Weights of a small contrastive audio-text model.
Model: 9.64M parameters, log mel input, encoder arch resmlp, encoder norm layernorm, encoder activation gelu, encoder patch size [8, 16], encoder layers 14, encoder width 160, text encoder width 320, text encoder layers 7, text encoder norm layernorm, text encoder activation relu.
Training: normuon at rate 0.019, 6400 steps, batches of 256.
Data: trained on struck, bounced, scraped and rolled objects made by modal synthesis, 78125 training examples, 21.0 epochs.
Rows from block 2 of the audio encoder of a small contrastive audio-text model, named by matrix and row number. Rows with one number belong to one neuron. Each number is 500 + 25 x the weight over its row's rms, rounded and kept within 0 to 999. All counts start at 0. Numbers have three digits each.
After each neuron's rows are labels from the 100 clips, of 14848, where the neuron reaches its highest value: "strongest on" is what is common among them. Only what is clearly more common there than usual is listed. The data: struck, bounced, scraped and rolled objects made by modal synthesis.
# fc1: MLP up (encoder.blocks.2.mlp.fc1.weight, 480x160), inputs 0-159
# fc2: MLP down (encoder.blocks.2.mlp.fc2.weight, 160x480, transposed), outputs 0-159

fc1.319:500500500473500541500500472500500500500500500500500500500500500500598500546528463500474557500500500495500474500487500500500537425500500500500500515500500500500573500500500500500594500500500518500500500500500500500500500500575500500500500500500500500469500431500500444446500500500510541500500477500500500459500613500476500500500500500500500500500500500500500535500512500500500500500500500500500526500500500500500457567500500500500500516500500563500447500500446500524503500500500448
fc2.319:504500453500500500500424500512564500500500500509500489500500474457450452411500500500500500500500527500500500500500500500500457481567500500508500500500500500500500500500500500557500500522500500500500500550500500482500553459457500490532500500500500500500500500469500500520500500468500500475511508500500446500500401484500519454419494507495500542467500500500500513538500500500453494500500500500500500500500500500531526500500500500500444500554500398500500500493500500500500500500500519
strongest on: repeated hits; bouncing

fc1.436:500433537500500500548500500532562445446500500500500500500500500500488509500439500500540529500500500500500500518500500500518459500500500500500519500500500500500495491455500500500500529500464549500559500500500454500466500500500500500510475500500500500500500500500500500500500536500500500500513550505500500443500500500500535474445530377500502399478500500498500500500500515454500527552500526500500500397500521500500500500500500500500500492500500500500500500500464500500500500500521500
fc2.436:500592535500500500500500500494500500500500500566500500500502500500500516500500500500490500500500500407500500500453500500500500500500500500500559500500500500500500500500500500500500495500500500500500500458500500500500500497500508500442500500359500500500500434489520500500508500500525540500550399489500492500500500500500500500500500483446500554500500525500500500550488500500500500450427500500500500574485500473532500500500500500500500500500500500500500500492500500523509500500525500
strongest on: one hit; white noise

fc1.81:500500500500500500544500500500500529500500500500500500500500531484500514479500492453500500471556500500500546500500500500500500500381523500500500524457475500539500500495500500500500544500500500500479500500496500458510500500500500556500500599500512500500500500500500500500561500549419500500515500500500500462449505500500500500525500500500500500500500467500500500449500500489500493500586500449500500500488535443500500500500500500500500500500500500500425500500500428500500458500459500
fc2.81:500500500505500500500500461500500500500500500500469500500500500508500500500500584500500500500500542500552500500500500500476500500532468482500500500500500500500500500500500500500500500500528500500500500500500500500513500529500500500500500500500500516500500500500500500500475500500500569500500500555500500500500436423500500500565500500507500500490487500633500500500495371500445566500445500500480500500473500500498477461500500500500500514500500487500500436500500507500510500426500500
strongest on: repeated hits

fc1.43:500500486500500500562500500500500500500551500500500500520500500468500500500500513500500537500500500500477563505430500500500575500513500509500500500500500500500500500500500510585500563531500521500500500458457500531506500511500500512500500500500500500500492562500500500500500500500566500500547418500500500570538534500500500500500457500500500500516500500500500500500442504510500500476500477486403584500500500523500500500500500500500500500457562500500530500450500500500500500492500500
fc2.43:500500500500491500428500500507500500443500500500500500446500422500528500574500500500500500573500500500500388500500500467500500500500500500500500500500506500500500500500500500500500500502500500476500500500500500500500500500500534500500500500454473500500500500500500500500500500500500500500497500500500506500519500418500500500525500500500500500500500500500500500500500500500500500500500500420557500500447500500434500500500502590500500500537500500500500405500500500500587527462500500
strongest on: bouncing; text has "noise"

fc1.406:500557500473500534483500500500500500518500500548589484489500500500525490485500500421500500500467451508500568500500500500500520500500500500500500499500500500500500570461547500500500500500533500422517507500500500500460500500500458500500500500500500500500581500509500525500500500500500500500487500500500500518500500500500517503500405430488510442500534500500500500485500500500505506500525552500521500500500500500500486467500586500500500500453500452500542500500464484480474500500500500
fc2.406:465500500538500500453500413500500500500500507500500500500594500511441500500500538463500472500556500535585500508494500500500500421500500500527500500525500489550405500500500500500500478500500500479500500500500500500500513500500500500500569500476500500500500500506500500500500500500500500500519500468500500500500561508489500472500500500454500500500500500500507500500500500500500500500500569500500500500472500500500530500500500600500500500499500500423500441500500500500500500500500508
strongest on: reverberation; text has "room"; text has "reverberant"; rubber-like damping

fc1.85:500464457448500500500567506500500500500500479500500552529558500500500500500513500500568500500500500500461500500500500500500500500500500500455500594542500500500517500500500500500500500500500500500500500551500500500530500500562593500530500500500489500500500500529500500500500500500498500500500500490500500576500500520500500503500500500500500500532512500500500500464500500500500403521500533500467500555500500500517467603446500484450447500507500485500500500500500500500484500484500500
fc2.85:500500523500500500500500500500500500500500484500451500500500445500560500500500581500435500500500500500500500500500500500500500570546425500500500476500500500500486500500498500500467487500500500562500500453466475553500611500500354500500500500500500500500500525500495509500500560500500500500502500500465534500459500500553500500520500500500500500470500500500500500500500500515500500500488500500500502465516500500460500500500500500500526500500500500500500500500556488500500485527500500
strongest on: one hit; plastic-like damping

fc1.208:584541500511500500464500471500500536500508437500500500500500500500500500500500500500500500500500607586500500500497500500500500509500500500458500500500458500500440500500500542527500500500500500500500559485500562500578500500463500500500520500473500500569503500500500500538500500500500500428500565500500500500545500500557500500500500475500500500500500500503500496508466500500525500406500501500500500500487500500500500500500500500500500537500500500500500500545500500500500500500500442
fc2.208:500500433500507500500500500500538500500453500500514500500521500500500500500500500513500500500500500500500500500500500500500500497500563500500500500500488472500500500500500500500500500500500500500573500500500500463500500500428500478500464500500500500500500500459475500500494500548500433500532500500557500500500500500500502500500397500500500500500603542539500500525500500500500500576500500567575500500500500500500500510500505500500529448500476500500500500427500480500500459576500475
strongest on: white noise; pink noise

fc1.70:500500500354456471461500500430479500423500509500413499500506500573516500500500523500465500500500500500500500500500500500500500533443502500500500500500500472500500500500500546500500500500500500500500500490506500566500500500500500500500500502500500500500564500532500481500500478500500494500467500522500500500484500500397485500500442488544500500500565500500500500500500500527500500500500500500462500500500500500500500500500500500545500500537500500500508480498529500500500531500500500
fc2.70:632461475500500500396515500500500450533500476549500500500500500500500500500500450500524500500500500500500454500500500500620557500500482426500500500500500500524583500500544500500500500500500500500500500527500500472500492500500462500500500558500500500500500490500500517500500500532557496500500500500500562500500500483500500500500500446500500537500500500500427500500500500500500500500500500500500500500500500500500500500500500500500500508500500500500500500500500500500500500500500500
strongest on: bouncing

fc1.385:590500500500500500555500536500500500394500500500500437500522500535500500500500500500514500433500500500442500500500500500500483500500503500500495490500500500500489500500500500500500500500500500500500500500471500500533500497505500500500500500500473500500500478511500500500500500500500411500500358500500500561513500500579500588499500471549500500500500500500497500500500500500500500500510500500500500521500476500518456500500479500500500500500500429500500500500500500500500500500503526
fc2.385:500500500500456489461500490500500500540500497500500493500500500500469500500500577500500500539500500561441513500479388500459500500500500500500500500500429500500500500500500500579500511500500500500499500500500500500500500506500500500529471500495500403500500555500500500500484504572500500500500500500500419481500500500500500500500500500500500500500500500542500545437500500500500500500500500500500500500496536500500500500500500500500500622535509516500500500500500500500500500500500525
strongest on: white noise; clipping; text has "clipped"; pink noise

fc1.180:500575500500500500500500500544500500500488515500449500500471510500525500500500500574500566500500500500500500500500500500500500500500500500527500449500500500500542500500500500491500500500500500523500500500500500500500462563564500539500552500500500473524500500510500345500500500500500500537500500500500449500500567500477500500505512500441500500449561500500490589500500500500500500436500500500500500500461500500500500500500500487500485500500500500500500500500506500500500500500500493
fc2.180:500500500500500500488500500455500500500489500493500564500500500500500472500500500386500500500508500500500494500500501500500500500547500500500500500500500500500500500547500500500500500471500500500500500500500500500500558420368500500500456500500500500537500500500500500500500500521500500500476500500500462500500500500500500500500500500536500500500518498500500376496486500500379500500500489500500550500528500500464500500570500500500500500500500500500500500500500500500500500500500500
strongest on: one hit

fc1.363:500500455500500500500500500522500500509500500500500500443500500500502500500558500500450500500500500580500500486500517487500500500500500500500443449439500500500500500500444500500500500500536412402494517519500500459500547513500500500500500500500511575500476517447500500500500494522500500500500500500500500500524500500500493472500479539500500500500545500500500500500505500434500536500531472541500496500500500604500500500500487500500473500500500461550524531464500496500543500491500500
fc2.363:500500500545500500575500446500500500469500473500500452500478500500500500529500520500543500459500500500500500500500500500467500500531500500547500500500500515500553500515510500500500483500500581552500500500500502500500500500500500523500500500628500500511502500500469500500500600478500525561500467500500500500476521500500462500500500500503513500500500500500472441450487500500590500500507459500500500500532500457500500500500538528500500468500500500500500500500500485500500500553500500
strongest on: rubber-like damping; plastic-like damping

fc1.249:507539500500500500500500500500500500478443453500500500524609521500500500500500437429473540500500490500500500529504500453500500419536500500508500500500484519471579502500509500500500454500505432500493517500500477432521500487500500500500500500455542500525500500500468500480500500548457500500500500500500500500467500500500485500500500500526500500500500500557500500485500551500442500500500500543500500490500598500500500475500500500500500500470500497500490500504500500500505500500457492
fc2.249:501500500500541500528468489500500509479531541500521500467500496500500500538500539500415500500492545500500523520500486500500500510500431466500471500500495500502500500500500481510500441484500428514500500500529513495500500500500500461500500500495500500488531515500548500500508500462500500500503500497443500482543522460578537466500504507500500538500427500500500500497500500500500500496500502492500504480443529500449521514540485513500489487500500500500500500569572500597529500517500523
strongest on: round plate

fc1.195:500500500500568500500500500500481500483500500500500500500500540515533500500548500500500500500500519500475500513500500407500500500483609500500531500500500556523495500503500500410500500500500500500500500461500500500500500500500514500500500560468500500500500513500500506500451500500500500500500500500500500438500500578500500404566500550500500500576500500500500434492500500500500500455500500529500439500527500500500500526475500500500500500500500500500480500500500500500500511500511500
fc2.195:544500555500500500500500500329500529527500527500500500500500500500500500544478500532500500550500500500485500500500500500492492500471500500515500514500500500500500500500500500500500476517500568500500465500500500500500500500517500500500492500500500494496500500500500491500500500500500500500500500533500530500500500467500500500439500500500500500500500500500460500499500500500500513500500500500476500467500537500482500500509606500633515464509500571515500500469514500500500500500500500
strongest on: one hit; clipping; text has "clipped"

fc1.167:500501463500526500524500421566522500500500500507500500538498500500500500535500500498500498392500500477457500537500500500500500500500528514423500578500500513500473500500515446500500426512500500500500500521530526476482500500513500500500452500500500500500500500500500500500500500434500500459500486605517500528500572466500474500500500500500500500500500500500500512458500500551547502473490500500500500500500500500479500500465500500500500500500500500500500500500537500500500530500500555
fc2.167:419500500500500500500475500500500500500500500500444500536480455500500500500500500500493500500526457582500583500500420500500501481500500500500466504500443500500542500500500500500500500500500500500500500500500500500564500500523513533500500463500500500500500500525557500551500500500500558513500500500500500451500500445500500568573500500488503500477500500500500489500500500500500500500500586500500544500434500500500479466548500500500500500517500500495500500529500500500433500500500500
strongest on: white noise; mains hum

fc1.295:468500500500534500500469500500500500500500445500500500500500500500500440500500500500589500500445500500500589500500500500592549500485500500500500500500500500563500459477500500500500500500500500500576500524500500432500500492449535500500500485500500500500500583514500500498500500500500500476500506532500463500500500500500513500511526500443500491561500500500500500475583500538514483500500500488500500500453489500500412500500527500500500500500500476500500500500499500500500500500500500
fc2.295:500502500500500469500500500569500562500515500500477498500500500500500590483500500545500500500516500577500500571500500500384430500500500500500500500500500500481512567500500453500450500500521500506500500437500500500500500513510500500500500500500442500480500473537500476500507500500500500500500502488500500500500500500500500545500483500500500500500500500507551568500428500500508433500539500500500500500500500457466500479496500460500531531500500500500500500500500500500472500500500500
strongest on: round plate

fc1.13:500500500556500471500500555500500500500500500581500500500500500500500500500443621482449500500538500500501500479500521500500500471492500500500500500500482393423500500500500500500505500500507500500500500500500500500568500500462546539500500500500545471500454500500498500500500500500500500500500500481500454500500500500508500500500500500500500502500500500500507500538500512500500500500500500500433500490500500500500500500544500500443500500477500406500500500500500500500419500500500505
fc2.13:475434500500524500500500500500500414500500500473488500500500500500500500500500477511500500500427500474500500500500471500467500473500500524500500500500500500557411499538521500482500500500498543532452478507500500500500499500500500500500491521500468483500500500500500475500470481568500487500500500590526500515541500544500500500500512473500500511500500500500500552500500500541500500488500515500535500500533501500460523500500500600500500493500500550500500500500500500488494479405453535
strongest on: steel-like damping

fc1.86:500500513500500500500500470500499494500629500491500500500500500569500500556500500500500500500500500500532500503500500500500490500500500500471389408517451484500500488500500500460497500500548500500500500510546476500500500500500500500500500478500500500500500534500500500500564543500500500500500500500500567500500500500500500500547559500500500500512500500476500536500500500509500500500500545500500500490500500500500421433557500500500500500500500472500500467560500500500500500521500500
fc2.86:500500439500500500536567500500503500500500500500514500500500500500599500500500441500502462500500500500500500500463500500517500500500500500500474580500500566464452501538571500500500531500500500500500500575500505500500500500500552500500500500500520500500500500500500530500472500500500500552500517500500500450500500500500500500500500500549500454500500500517519513500500608500493500500500500500500500500500500500542587500413500500500500473500500529500500500500500500500500500500500500
strongest on: reverberation; text has "room"; text has "reverberant"

fc1.313:500500500579500500500500500500500500500500423496586452500500535500500500500376505478500499500500500500500526468500500500468537500437500465589500540500442516500500500509541500500557500500515500468500500503500500500500500447500500500475500500500547500500500500475500500500500500500500519514500465500500481500500500500501500500484500500500500500502494534500500500536500500500500500528500470530500464500500500500500500500500500500500506500500500562465473500500500500500596500458500517
fc2.313:418500500453500500500500500500500456539500500525500527500500500500460451500540500500424500500500500500549500500500500500500481500500560509451500453500500500482500500500500500500500499468501526500500500500500500500492500503569500500493500500500423500499507500457500489500499610487500500500500500525520500500500500538500500500500486500500492500500500500500500500464559500500500542500465586486457500500500500500500500539561500500500450500500516481500500587500500500500471500500500500
strongest on: repeated hits

fc1.184:500515500500489500500500500500490500439500500500500500500500500500500500505442500562500500500504500500500500500500500500500500485500500500500500500523477415534500454474500500500513487500500629500500500491500500500500521500500494500500500413401500500500500379500500500500500550499500513500500500470500500542490445515452505500500500500500500511545500497500500500449500500493500468500500500475458500500500500500482500500500500500526545500500500508500500500505500500500500500566500500
fc2.184:500500500545500500500500500500500500500463500500500558500500500500500500500518500472500500500500500500500500500500500500500541500500500500500490500500470500587500500500494500500439500500500500500512366500500537500603500500500500481500568500491499438500501436500500500500500463500500500500550500500500539425500477533493500476500500500500500500500434500500407500500500500500500500500500500500500500479500500500561500500500500500500500500479549500500500500500500500500500500500539500
strongest on: rubber-like damping

fc1.332:490500500500500463500524488566517500500463500500500532437500500483500602488500500500500502500500500574500500500496500500500500504561500500500500472500521500506500500396511461377516500489500500500500556480504501500500488500492500500419500489517560500538496500500500500500500500500500500500500500500500500500500500500458500500500500500457500546500500500500500561500500500500533500500500500500514467500500500500500500500500500500456500500500500461500487569500515500480500500478500524
fc2.332:500500500427500506500500500366500500500525500500500500500500500500500500500510500500500500500500500500528552578500500500500546500497500531513500500500500500500503500500500485500500416500500437510500500500500500500504500500504500497551500500617487583500500525495540500500500450500500500487495500523575500500500500500500500500500500500530474500469500417500500500500507500500500500512500500500500545500500500470500497500500500500500500500506500500500500500500447500500492500500457500
strongest on: repeated hits

fc1.25:500500464500500500500500500500500500514569434535444500500504500500500500444500500500500469500500500500500500500500500500500500500523500500500525500500500500500500500500500500500500500488472500500500506610500464498539585500500529500500500542455539419500479500500500426500540500500500500537500500500461500500462500500500500500500500499500481500500500500500500500495443485500444500538500500500594500558500500490532509500500500500500500500500500500500500500500496559500421500500481500
fc2.25:500449535525500500500542473554500500501500500521463500500500500500500515500500500500447502500386500500458500489500500500500500571484500434481500500457500500500500523500500483500500500500498500500500500479500500500479500500464462500500500500500556436500526500500500500500540467497500500580500500500500500534528500500547504500494500500500500501500569500500499576510500484500543500500500463452500500500532500500395500500500504500500500500500500500500546500500500537500500511500500527
strongest on: steel-like damping

fc1.315:578500500500500500500500445500500500500433523500500500500474500500536500500500500500500500500433500500551500500500500500500500500500540500500500500500500500500500497466500500582500500455500500500500500500500500500500500500500500500500500500500500500500500424500500500500487553449500500422500420490500500500500500500500500379500500500500500555451500446533491500500500524500519500500500500500500500500500500500500500500500515500500477580500500500427500500560500500489500500493500500
fc2.315:500510474478536500450500516386500529488500500500500500500500469500500511500500500500500500500500436510423500500500562500517500532484501500500492500500515500471501517518500500500506458500500500500559500500500500500500473501500500485521500500504500500500500546500496500536538462508573500500552516500451583500508469500500532500500534500466500500526500500500500500480505500521500500500507522570500500500522500498522486500557500500509500505500500500512498417456500500548500493453500451
strongest on: rubber-like damping

fc1.185:500500500500409500500500500500500481500500499439500546500500547500500500500473500532479530500500500496500587500484500500500462500512500500500500509500500500500500475500489500500518500500500530517530577500500500500500500443505418506500467421500500514500500500500549500481500549500445500500478500500500546483500465500500500500500502500542513500500500500500500486500500500541500500500500514500500500500488500500500500500514510500558541500526500500500410440585500500516500462500468500
fc2.185:500500500500425500500500545435500512500500500500487500500500500500500514509490500500500471453500500440437446557466493500500502500600500500500500500500500500500500500537500500498593500529620556500500500486500500500500550500500498500500500500500500511500500500443500521500500500500528521500500500515500500500500514500481500500500592500500500536500500500501500484500500500500500540500500503500500489557500500500500500500500489500500500435500481500500545500527500500500500500500500500
strongest on: reverberation; text has "room"; text has "reverberant"

fc1.112:500500514549500500500550500500500500494500500435496465500523500500480500500500500500500500503500476500560500500538500500477500449500503529560500432500500500465562500507434500500500500500565500500558490500500482549500500500521500500500509485500500500500500500500500481500500506525526500497594449500500500500500500500500500500487500437500500500500587495500500500500500500501500500500500500472500500500500568500500500500500500500520500500500500500499500500500500468462432500462397512
fc2.112:500500500500500500515500500461500500500500491500500500500500603507500518500500595476500500500508500500500500500500500500500487500500500500450500546556500548457500500500500551500500500500500500500500500476457500500500500531500493500500500525474492539500500456500595444500500500500500500500500500442500527500500530500498604500500500500500500500500500539500500500478482500482552500500500500488500500560500456500500480500571500535500554500500529522471500500509500489500488500500559500
strongest on: repeated hits

fc1.310:500500500500470559500550500444500500532500500500454501500500553563514500500500500500500500500500500500500490500500573500500500500500500544500500500500519543442480500478500500500500500526500500526500500500500431500500500500480500500500500502502536500500505500500500572500569500500414500500500528500500619500500500500500500500500500500492500500533500500500500500422500500500500500500500531500500446500500500500500442500500471500500510500500500544500500500500500500500500471500447569
fc2.310:500500500500500500508455500500442500500500500500500500468500500502500538500500500500544500500491500500500500500483500500346500500500493461503500460500500500519500503500500500500558500500500500500500500500500496500474473500500500441516500500500500500500500514500500500500500500500583489500531500561500458424500500518500500500500500522500500449500500500500500500540500500500500500500500500500490500527500467497500500500500500500500500418500484411500592500500500500500438500500500500
strongest on: reverberation; text has "room"; text has "reverberant"

fc1.101:500500500500500500500500500535500500465500500519581500500624500544500500500446464500500500500500500541516500500511500500500500414500500500500500500506500500500454443505500512500500472500500500566500500538456500500495500451500500500500500500471500431500500452603500502512500500552500500500527520500500500500500523500500500471501500500500500488500500500500500500500500512500500500500526500500506500502548524500500418500500507465500500500500468475467463447484500500500500500500500500
fc2.101:500500500500500500500471500500500500500570500500500454500454500500500500500500632500500500500500500500500510500500500500500500605500479500500500479500500520483500500478523500500500500500500500500500546500496500500500500500500450554500500500500500500500500500500464500500528500500500500500506455548500500500500500500500500500500435500435500550448500500500571532500500500500500500500500500500500567554500472500500500424500500500500500500509500500500500500500500412500523500540500464
strongest on: rubber-like damping; repeated hits

fc1.371:492500500500498500500498500500500453500513533455549500500500466500500500500500500496500487500500469500500459500525500464500500500500500500500422500500410500500497500482574500500448500500500500500559500500500500500500500500500528500500462500541615500500573500465500500500500546521479421449500500500500500500500500553500500452500500500500500459500500508500500500500500502459500500500500500500500444438461500500500500500572500500500500500529500500500500500500500500500500487500500535
fc2.371:500511500500500558500500456480555500500500500500430500500500500500500467500500500535500500588500528500517500518488531500500500500500489500500419500500500626500500500500574456500500500500480500500500500457500500513500459500500500485451489500500500550500416500500500500470476500477485500500500500500485500460500500500516577500490491500500500500500500500442500500500472524513500500500418538500500500500479500500500520500500512500500500500500500500500500524500500497500500489500500452
strongest on: one hit; rubber-like damping

fc1.116:582500584500503500500500500500500500518489474586500494500500494500502500500509500500463500563500500408500500500500500428500500500500534500552460562500500500500500500500544500500500500510449521500500500561500519500456436505500474500500464488500500500500500470500500507500500500500500500500500473500552500518528513500516481514500500500500500500500517500500500500500478500500457500500500552495500500500500586418468500465500500500500518500500500500500534500500456500522500500500500500
fc2.116:500454528500563500529514480500460500500500378500500536500494537500500500500396500500500449500467487507496500500500500500500570500502500517546546466500500466497551498500483500500533494515500477533500500500525437444558490504500471500500495533493520471535464500537454500444500500500500500500500500500500500500498500500500500468500500500500500532457500459500500518500500500500500500500500500496500450500500500500500500495500500451500500500482500500500499500500509508500500500500573500
strongest on: small; square plate

fc1.265:536500500500449500500469562500500519494500495500500500500500500500500438500512423500500500500462500500513486469500500500423500500576500500500499549430500451428500500493500500500500500574552479500500541500559500462500500500500500500500500483500500500458500500500500500500490500477490500500500598500500500504490500484514567500492500522497500500500512500500500493500519500500500500500500490496500500500500448500500500500500487500500500462500561454500500500500537500500551441500500500
fc2.265:500500500566500500543484500500500500500500538500500500500442500500500500500500500500500480500500500500500500539514500477500469500500407500420500475500500500500500500500500500397500557500500500459500500500500500455500500528500500500500500500500500500500500569500535500500500500500500510516500407500500500467500500500500500530554500500500500494500500500500567500500479500500500500527500558500462500465466500500500461500411500500546459528500500500500500560480500500500500500519500500
strongest on: ceramic-like damping

fc1.469:500500500500500500500500500500500553500500500482500500500499500500500434500463484500500514500500500500500500500500500500500500500421500500500500500500500455500500462559500500500500500606500500500500500500500500500500500500500363500500500582500500500500500500500500493500500500515500510473493500504497500500500500498500500532468500500500500500500586500500500500447500500500500500500500369500500500500500500500485500483500500476560500500502500500535500500500447500500531475500500500
fc2.469:524500497500500500500500500447500500500500555498448470500500462500500500500518500500500500500525500500500500500514500500587500500500500500500541500500500500471500558503500503550585522500500500500500500500500500431500500500500573500500500578500500500500455500500500500442491500428536500500500490490481500500500500500500493500507500500500500486500500500500518500500500500504407538573505500500532500500500489476500500500500500500500437442500562498545562507500500500500500509500500500
strongest on: ceramic-like damping

fc1.148:470552500500500500500440581500500500424500503500500500500562500500500500500500500500500522500500462513500500500500500500500425500462466539500500500474500500500500459509445500444500500500500500511500500558500500500496500500465452500500500500500500500530482500500500519500603500528549500500530500500445500465500437478500500584448502500500500500500518500480500500500500500520500500503500500500451500495476448500500514500500464431500480501500473500510500500500500500500500500500500500
fc2.148:500538500500497500500500500505500500419500500500500524503455541457555457500500544509465500472503500500412500500492500500523562500523500500500517500500500500500500500529500500505500500500500500500509500500500500500500500500504505500517500500546500500500500500500570437500500521500500500475500443500500500500500538500527443450500500500484507500564500500500500462482500500500500500483500500500500530500500500500500359500506483495448520500500447500500500511484520511500571492500500500
strongest on: small

fc1.399:500500550516500481578500500500500510500536500500500500503500500511500583500500500500449500500500538451500500500452471534500500500500500500472500500511400500454500500511465500555500479500500500500500542508550500500596500413500500500422516500500500446500535528533510499510500500528500455501500500500500500500500500477500500500500500500500480500451500500500500500487521500520500493500500500500468500500500500523500500500500500500500500500530500468535500591500500500500500500506500500
fc2.399:468500500544506477500500500500500500521500488500509535500500566441500500523500500523509500500459505500500519500538520500410500500505500579500500500520549500509381511500500513500500465448493500511508547500500500500468500464500491500500503500500500500512492505519533500500504500500500500488500535500489500500482500500535419500517499500461500528500500500500500500500491500500517487500508500481512500500557453500500456494480500500500602543500479500500500469500455500500478500452500498
strongest on: steel-like damping

fc1.35:546473500500513500500552573500503500528500500500485500500477469500500500500500500500500500504515500560500500500500500500500500475478500490500521481500552477504500500500500490500500500500500500539500500500500500467500500486500500505420500500500500509500500500500500506500505500594500500500500500500500455500500500500530500487581500500500500412500411500481500500500500500500500500433500500500500500500500396489500500500500486500507390500500500500537500542500500484491500455486500500
fc2.35:500500471500498500500500520500500500406500503500500500521511500525500500522500500500580477500492588500500525516500459494472478509500405500500508500454500500478500523500536500500500500469516462524384534500500500500500500500500500500500500500500500500462500520500500500462410464478475500500500545500500493461538474500550500526500553512500500546500500500500520500504450500500504498500500530488500500500500500500500476500527500526514500491500500500500509500500500500549500500480500531
strongest on: rubber-like damping; thin (high-pass)

fc1.425:500584500500500561475531441500500500475500500500500500500500513500500500500501500500500500500538500500500500500464536500479500500500550500500402434500500500500500500500537578500472512500500505555500500500477500528500500500500445500472500500500500500500452500500500500508508500500472500500500500477500500500500500407500480500547520500470488500500500500500500500500500500500500500500500500500500500500580500480500500404500570500500500500500500505490500477559500500534500557500500500
fc2.425:461500500500544500548500527509500500500500500500500531489500422465500500500500525500447500500500500500500504500500476489500500500500500500500544523500523500558500500500500500500500500500500500395500500500500548500537500500470552480500500500500542500506500500500567500459500500500500587500500457533500500499533500500500500597500500493500562500478508500500513510500456452500517500507529500500508500554442500500500505534504500500500500434533500500500534500500500500500500500553500499
strongest on: reverberation; text has "room"; text has "reverberant"; rubber-like damping

fc1.22:500500504500501500500500500502547500484500467500500509500500500500493522500507457500549500555500464456563500557542500500500500500500536500500515403500522500500556515500471500500500500500500500500500457500500518470500500444499583500500519500500500575500451511500413527495500500500500500500500500500500500500500500500504533455531500500500500468488463490500518456513500500500500402500500500522517500410500500500500500531500500483500506500500500500500543500500500500500497500504500505
fc2.22:500500500500500500490500573488500498500500500500478500458500500500490571500500521453500493500500500500500500500506476484500500500423500419497500500500500500500445483497500500500433500445500500500509500566459500500500500609500505526500500500500456500500437500500500464536500514500500500500500547500500500500500500500500500500449500500500500500500500500488500500500525500500500531500500431527429460500500492500500574500520522500500468500500500500495500525500500522500500500500500570
strongest on: rubber-like damping; repeated hits

fc1.175:500547462500500500432500500547500539500500500500500500500500500500500500523501469500500500500457500500500500489500526616488500550500500500554500500511500500500550500500517500500500500500520500500500438500500466500500519500500500567494455500500500450553500500500500500526500505488500500500500505500518486500498500553500500500500500452500500424500500500500500500530500500521500408500500467500500500569500500500474500500500439504500506495455500485535500475500500500443557466500500500
fc2.175:488423500500500500500500554500487500500500500500501531500500505500453500500511500487500544539486508489490484542500527438500450451518477500436500500482509522459500518524500500523500500500531500503468500500500525569500558500500500540547500500500523560500500489491500500447548448500500500519457492500500500502499500500558500500500512488500492493552500448491500500455515547500500544500500532500501500500468500446500473515457500500477461500500516575500504500500500500448500500500511500
strongest on: repeated hits

fc1.105:500500500500549492500500476540500500500500500500497500481500491500500448437500500500500516500500500495500500500500500522509539470500500500519500500500506500500500500500476500429500500500500500500500500500500534492575421500500500566500500500500500500500500500500467500462500551534466500500500500500545500500500421500500578500479500500500500500500492500500500500490462526506500500500500500500500489500513500500436500500500500404500500527500500546500569496493463507500500500430598500
fc2.105:500539500500500504500500500500500461540500403500531529584500500500495500500486500528513504528500500500499494418500500470505466545488527500500516500500445500533527489526500492500458500474500532496500495500500496528500500532508500500536505492500500500500500500490500500407500544500500500520519500512500558453500513525500500500500536500493500477500574500474477500500500500500483500475493500542522500500527500470500481500504456426500579500500500500500500500500552495521502521536500521
strongest on: small; closed tube

fc1.68:500500432500500500500500542510472500500561500466500500500500500500500419500500500500456408577500500479500500449500500500500500500468500500500500500500500520500492519496500515500488500545500502528500500500511500490500500500488553402512500548508537500477512475500452477500500500500500500500500457481500560500526529500500500500500500500500500556500500500500500500500500500500502500487523514500500457500500500500500500500500481456500503500500611500500535500500500500420524500500500494
fc2.68:500500500500491476500500500471500500508500488530520516500500496500535500516444500500518500500529500514500500488500500467500500500500500501500505500507500489554550521500500491500496505496507500500489550591569500528526491500500527500456500500497500500501492500517507500500486514500532500500500483446500457504461456520436497500580480572516500530526554500440500473518500500494468544528500523500500499499512500500500459500414500514478500500500500500580533500500500560523533501500500500
strongest on: ceramic-like damping